Weights of a small image classifier.
Model: 2.26M parameters, 40-pixel images, arch regnet, norm batchnorm, activation relu, depths [3, 6, 6], widths [96, 160, 288].
Training: adamw at rate 0.003, batches of 128, held-out accuracy 100%.
Data: trained on rendered made-up planets, 97500 training examples, 27.2 epochs.
Rows from block 10 of a small image classifier, named by matrix and row number. Rows with one number belong to one channel. Each number is 500 + 25 x the weight over its row's rms, rounded and kept within 0 to 999. All counts start at 0. Numbers have three digits each. After the name is the row's rms in percent of the matrix's.
After each channel's rows are labels from the 100 images, of 14976, where the channel reaches its highest value: "strongest on" is what is common among them; "colour at peak" is the nearest of a few named colours to the mean colour under the peak. Only what is clearly more common there than usual is listed. The data: rendered made-up planets.
# convs1: grouped (9 groups) 3x3 conv (model.blocks.10.convs.1.weight, 288x32x3x3, each kernel summed), inputs within the group 0-31
# convs2: expand pointwise conv (model.blocks.10.convs.2.weight, 288x288x1x1, transposed), outputs 0-95

convs1.264 042:492510504495532526520485493493477483491481496457486454468484485437492498513503495523494450548473
convs2.264 110:506517503482500505506504511497512485515509526470500483488496453517507469548505516436503509484510501503497511503437505489531509504434515500547477570490463497496507519530462503521508481504523496481410467494521511501496504434492477508483505504474506511488517530492488528474513505517485496495
strongest on: moons: three; desert world
colour at peak: brown

convs1.25 124:480466494504404492476486476513493478507497492468489491474487473515484517492453507497510486473498
convs2.25 084:473514443514449485463470535506480507526528492517513496517477493490504498571469518496517456481491501480465503491478529446529540532519514491501499500496485529536497527508499525526466533543512515525523477506520506517519436507502506486461505506482516491490468528502484587501538503500479492466
strongest on: cracked ice world
colour at peak: brown

convs1.258 071:507508519498490539505498532482488520536429490489507514534537504519527516503488492484507530547540
convs2.258 118:519540554481520508519530581535536503523533527450503484506526488498516483517493501472520512527518524537518477541450492522522526478494487506536480475531426499513516513525461497511495494474487476493538487534486519521481515435522515512505475493485493513515533539489511526505522509506507455503
strongest on: moons: three; desert world
colour at peak: brown

convs1.39 079:492498512491459495504508518466488464485536452470471476482506493485448470465472500461473495489514
convs2.39 106:502481534506496515478533477527501510508515509494517520531469485522552456508520518504463469455503471534523468497487508539489521526533493524513508476474463525476476511492486521540489514515504523475488520482486480505532492475473522463480470513478516517452502505505450532476479502524467518467
strongest on: gibbous; lava world
colour at peak: brown

convs1.137 070:552551512523486481522488516474502465540511490543468499481503486509506479501503516484481546526534
convs2.137 105:476516507525499537472510487511495517498537488513520522521489480519517457525497515519476479483519470499486450467501502499503526518532461533460545445477506527501464503456448506510485507538553518494510473466554529470489520494500520489482484532506535540489484519500468522493519525523475531483
strongest on: gibbous; cracked ice world
colour at peak: brown

convs1.246 078:521537519481465487471458483538533470474526471494531469476501506524518524460493495519495517487531
convs2.246 095:500512476490508435462504507478513443509488509473511515484498505533418511474519428471527525470438529497523486489491498459438468488473500446482495493532489430507514492505509489515502500497483476518498516504493489467489518492520486475498513484457475452527508504513523490512505428523514500516
strongest on: rings; gibbous; cracked ice world
colour at peak: brown

convs1.284 134:508472510471498468462495486512520465488535511485498511476491456484461518471483497469507473437485
convs2.284 095:463503498498449484485517509478492503489484485479544516503496470485466448482498490477493465481503476466469488465465495510474493484531476504495506455464489497466495438481462482496502473507506489499506458456504423473472457493473498504475506518474493497451499473508495508481537495491485492501
strongest on: full; cloud-covered world; rings; polar caps
colour at peak: brown

convs1.5 093:473480469491480489532482545511482499485495554493493493513492539462474487477488470473460489480541
convs2.5 082:478497488470501466498495497483510456507476509479501507480514500511444504471492449478519512479436517486514488483507530458446451492499523465486535494548495436505503483484512495508511514498496481510503529495518500476495521515536449498511525507450476467538487495503523496480487438521518487490
strongest on: cracked ice world; rings; gibbous
colour at peak: grey

convs1.194 116:515464489488451520493459513458449501500505503463485498511481467493485470466482481483494466464514
convs2.194 093:485496514515515456499524510480509526514520518438506496513562485513468512498506477462567498517483500506506473508477507485477479514497482444506503506507458444477500534531485520511554533523512494575514494480499525483509483472498493475489534492483512449517482518470580515509488475530592496473
strongest on: half lit
colour at peak: grey; pink

convs1.143 095:518518476493567440501525509496510514505532470511495486498501472517543496479523475469475501483471
convs2.143 096:509516510500528507511541470460527504478521502501453513507502471501493491508464496513483517486492558551537492543524508493472497488535510492476555488496520501494544495490465491476491519494519494495491509501507516526459500505450484510514463480505528486508555455506504507509521485483503496533
strongest on: rings; desert world
colour at peak: brown

convs1.204 091:515456512534460479538469501464477516496509529467521512504492488525509465469517493558501506475509
convs2.204 087:460457545532497494515537515482507491492537499506542524514518420508478452468503485522521501473515491511528522502507434476474496508486466487494509507532482504463502496482468534498454501497509503513514458461501470499521509510506509493506461554481488465524479505483518500531415484493506484478
strongest on: half lit; cloud-covered world
colour at peak: grey; brown

convs1.218 088:479514552505513467501518457510524491510488470510521473475529528524543497513519544488531507511460
convs2.218 095:492516494487474499509450474467470500505477506505511488522487500492520482474482511490426471559513537491482492470513495488524525494524494500475503493498516515507515438450498485495511485492469480463511517501472460479475480523483515510493482516517493504467504476505478490519551507487494492520
strongest on: lava world; full; polar caps; glowing rim
colour at peak: grey

convs1.56 089:545509531494493532568493481492478484507560499522494514485509491530508494518485541497513482468523
convs2.56 095:456543494472498453481488496506478512508493482499487492518498519486515471504488458507528492510496535492501443425511491479514490496531486461462498486476534484510495467464493508483527521518490507510502494482507448478454496488512524538494498521488493467479504472490508496506566468491519505476
strongest on: full; rings; glowing rim; cloud-covered world
colour at peak: brown

convs1.273 129:434481436494485487504494488496486494486498444476501491485498508473476492500484493499439480504488
convs2.273 080:494483501532519449505518547533528489473517486450480477498498473500467484478524490497549495521449515535497455498502536531502509517545529442486495501516485434483510491498510528491510508530485506558489483491501552517549516470517492511491461509501514430537511517522531512511490477485523491460
strongest on: desert world; crescent
colour at peak: brown

convs1.229 074:537510481463475531458526529477497448486493477538491473511514473475487519470488504460485486517507
convs2.229 092:486485503534509494485478483538471534505517496545501525478470487518462489504529516551462518512468525478507544484517504519508470538487544483463513512514542529509520454455502552508476521509505540494511473518540472534542517517518555516522460547536515489532515507543506482517480480475485519520
strongest on: cracked ice world
colour at peak: grey

convs1.177 067:509467489499493499465473465505521515475469509488535484490480501455483484505488504465447459449498
convs2.177 117:477500503492486504509489511484450505526540544510539526497487507579515470514507509531486509502494501482491482487527505489490499435506522500509514482507508499499507498494471465531457499446491440489544463507481518492483500531495462509472485485486524505470488490429480482513507496541488458532
strongest on: desert world; half lit
colour at peak: brown

convs1.198 074:535463501525464499490450513460468527494523506463513500511513495533526472461518507478525494473526
convs2.198 100:477510523507507496537542464465518506522486532509511489527535523500474483476513509527526507499507475485489532507556493469432514534478487477448521511492520510466509529472468526518522525521505502516510506430484521460509496541494490505508476475500498480514469472480528502455487495524538520495
strongest on: half lit
colour at peak: brown; grey

convs1.156 102:468468504487516456466517488459470483476487463477482469461500471485485507484506495463455474495497
convs2.156 088:496490529506532470512511526492555503532509511448520507495511464530459482506536517507516510469498494529541503520500544506446519500471547457503485524528459465461521541506511526523516561482497488526502496478482496499566504501503500512492495522484501452516504526502531502462472488519537495478
strongest on: gibbous; rings
colour at peak: grey; brown

convs1.171 090:471503488489499554476491490508470437523543473480481481474494468503485502486479465522465507515485
convs2.171 119:501492532496502502520509497505515501539530530481558487519501491499524483497524492536501480509516531498518513521522469501490499484509480498526512483492504503529517527516509464554503454433481446517535485514412515507505455499510493531497493534501481497495487544425500475512512496543498413507
strongest on: banded gas giant; rings
colour at peak: brown

convs1.76 071:540479473512462540501491519532506532497519516493531525500497562536537517518492517496499518536484
convs2.76 124:462524516538528511485514473468505513500510486535508501499510483488492465497476492525494544492508507520489493507524485516472505495537458497438515433527506515536492468460470476487502534490501488487513481465518517497466538535518481488487461487523532507512523491492511488526524505500508529459
strongest on: cratered rock; rings
colour at peak: brown

convs1.280 076:495538503535483537505527555506511519534454484484511491505513526509540509543506513510482504545515
convs2.280 098:510494489464495470490468476513510485486502509492491467486472478492480486530468501443483505483495490508500499511426498499517481494467517469545466545453486480494499479534480477504488496505528488454400469521523505500493497458469464505489504501487492491468530511499475515487519480476483504500
strongest on: moons: three; full; desert world
colour at peak: brown

convs1.50 091:482507561497515529533499497497490477511531490489497492496558541525484505534512492526546515535513
convs2.50 096:530575495467509467535470485522514485516491511513480508505530500513475510490495483480511528494461525534531449506512484483481478509478517456493505481498483479505522511501519578507522525520499472535498537514493528548531533510532500546514519514506497469505525476484497503490512456494503570505
strongest on: half lit
colour at peak: grey

convs1.283 042:462537488472507475459524555482492485512497475489518498513509506504476450515503519497472519458461
convs2.283 109:502510484492480480506481495483504470512493500487491485519483483503498473541517505435505491498498521498478500503427502460520507503441517485540463558457475480507505515526476496510498489501507482483408460508501517512492490455500449511462507472478503505476506521477476524482509491501487504519
strongest on: moons: three
colour at peak: brown

convs1.98 068:505488517501502519471505508472476499441449566514492492517496523496504461504505521509509472460473
convs2.98 104:481460504543487536465493504520465549467513475545486564519495450497450490506494533511482506522496516498507541477486517515518512500506540529482552518510522541487493460475485500492484525498510567482497455527537482530508505517469539486508480566533515540492498483532511491538491529496494504507
strongest on: gibbous; polar caps; cracked ice world
colour at peak: white

convs1.166 080:485512491494505545484489513537501452486494496477519517484520485491485518475520485531412494484508
convs2.166 112:484499512476495483521505480506474497562507538462549470557509486549502483505544502525481484476498475478487488515510489480487490517519491483521507508477496473487482544511521534550493467483505437500508469469451505498562474481506448518490510513493488481495477561448489515493501474554491475499
strongest on: banded gas giant; rings
colour at peak: brown

convs1.206 123:503458497495448516492455503455455495501496493454492486508493472499494470462490481492492471456497
convs2.206 090:485484518521515449506529513491513523506511500429507498499564476503469515502507481471571492517486491512505463505481507493477481505513493443511481504501462450462488539522476510505559525528522492550510484479491522485507495476486499492491530477473511444496485517462577518494482476511586496467
strongest on: half lit
colour at peak: brown

convs1.155 095:454453505486489436471527494478479481484504473465505463485502468486478507494491488476481467502521
convs2.155 105:489492520514510473469490496493544499520512491452534530503487449541440469490554452504518531426478484515546506512502518514449466494481528475500510514570458447455499509509526530512494522481495496520507495452500502530573528490520521506508516533479484478539503502503509476467438463525501490464
strongest on: gibbous; glowing rim; desert world
colour at peak: brown

convs1.186 072:455491497476492499472478482485486520516514481454487482520489490487459464484495505523460465437490
convs2.186 109:470493490499449502501482542503452484498540494480516509464483502561509500518510502533487470530492529476483515501512492478478506461494535508500505479498492505499519504498494471505464508490508459506517498544463534535488504508496485504442483479476527506475482491451499492518509501514487452519
strongest on: cloud-covered world; rings
colour at peak: brown; grey

convs1.215 081:498462487488458505476460500459454504499515488460497511509473488507468470469470463490494476467520
convs2.215 097:470465511512504451487505518485522497538509525449508510544538473529473496492507468473571504480495481515527482505499502486469482506492503453507506507511442435447480514502496522530510539499498484546515494463489490500553496487505483486488518524451495461535473514465545504481436463555541502482
strongest on: half lit; polar caps
colour at peak: brown

convs1.210 116:504454492496447514494457507456456494496498495456494489506487473498490469460490484495491469459504
convs2.210 095:487483518525523448499524513487515518514519506430504499510564474509469516500509479468569495514486494513511463503483513491479483511511498447505491510504458446468498532522482523506553535525514492562514489473491520483519497468496497489485530488477506446510487517468571515492470470518585502471
strongest on: half lit; desert world
colour at peak: brown

convs1.27 055:501502545501528515511499500510493487537514478444489509498510501507503491499484478464550516536431
convs2.27 103:484498493484449520526503512508486508502503520474538470518518478494526514524459525463503472558525492485469474483499549488516531529549514521499521488491494509490492477496492523507499509528518473507513517500494479474457478490432504501498514516495505524427476499499519525498532528511520482509
strongest on: cracked ice world; gibbous
colour at peak: grey

convs1.202 068:549507497495517521459513500507497471501518458512457480521464505482478510513435463486525506513499
convs2.202 087:476485501532437557492479479495470534476506482497502537524492475524430448467486529475481488522517529485480520507474502508528481473513502545501550487512524524486503464493465495503485473487489533494525435491518509529490498481487522509491488556510511550504484472496496488518499533511476487499
strongest on: full
colour at peak: white

convs1.225 070:452463482472483483484490463499523489499455485488529485510540482474485533476459478481469479518504
convs2.225 112:488461519505502548451514516506490526482538488496486496521468470525535488527508562501495498479546497535527528519501538504518551518535500557530535502517466525464513479506512527481471522516518502504483538504534527513508515510452523463495491545514515547479501515510505515519471559486502525487
strongest on: gibbous; cracked ice world
colour at peak: brown

convs1.142 095:451451524486511443497513485489478488484501475465516462488500468485477503498491486475482451506523
convs2.142 099:483496523503507465483485503487534491519508498462529533512492451541442483489535453504528520423487479506543507527500511517448461496477532472510516526560449448457503502529535531502490512478499483530499490467501502524564531501525506503516533551482474475545498495498510468482447459518498481480
strongest on: gibbous; rings; desert world
colour at peak: brown

convs1.247 075:458471473473450484468533466475501480492476491514474460511525489495481516454515500497481506479470
convs2.247 099:477524471474505489531425496543501493512508515510514471522495483518531467513520488527476505508517504523519495498504462512518522516499528479506452511441515506513506520496464541502514506486461493498519485489489521508528496475505518537502491494502508485481514507508456477497521492470476494510
strongest on: moons: three; full
colour at peak: grey; brown

convs1.188 071:505508486500503545507472542527514462498521506487518528489535507470497501483536492539428496495489
convs2.188 110:486500508487477479493517487516487500559492544469561489557530481540521480491546485516507493482499490488495454510512479467498517535497492489499490490498488451480483550502527566561494472500505481518511486467474529491577501476498489507481511513486472486512484552484501495460491490563502485520
strongest on: banded gas giant; rings; crescent
colour at peak: brown

convs1.191 106:457518488494488511484499503506508445518513474427503498507505498493469461486505490520445478477511
convs2.191 096:490514507492497511507485507500492484524540544498537464523498501547525460529514499528492469482498467480459468506532531514488519492505503509494514472515500505501481502477493479550497512481535496497536438468476527442506430505506531515463473521453523513479449518463491530483514510519501448513
strongest on: banded gas giant; crescent
colour at peak: brown

convs1.271 143:492514495505437518502491531493481510472453489489498462517510508522526518538498495469494515567494
convs2.271 100:514483556467555495521538521531522502494480467484507489510521518505524547500510492521517533510513484544534516531512471553491519484535500484505492494497493485480479525530546458507499476493510539486503552485507502480491537520476535473544528500480464498517524490497526497477480501498517486510
strongest on: desert world; gibbous
colour at peak: brown; grey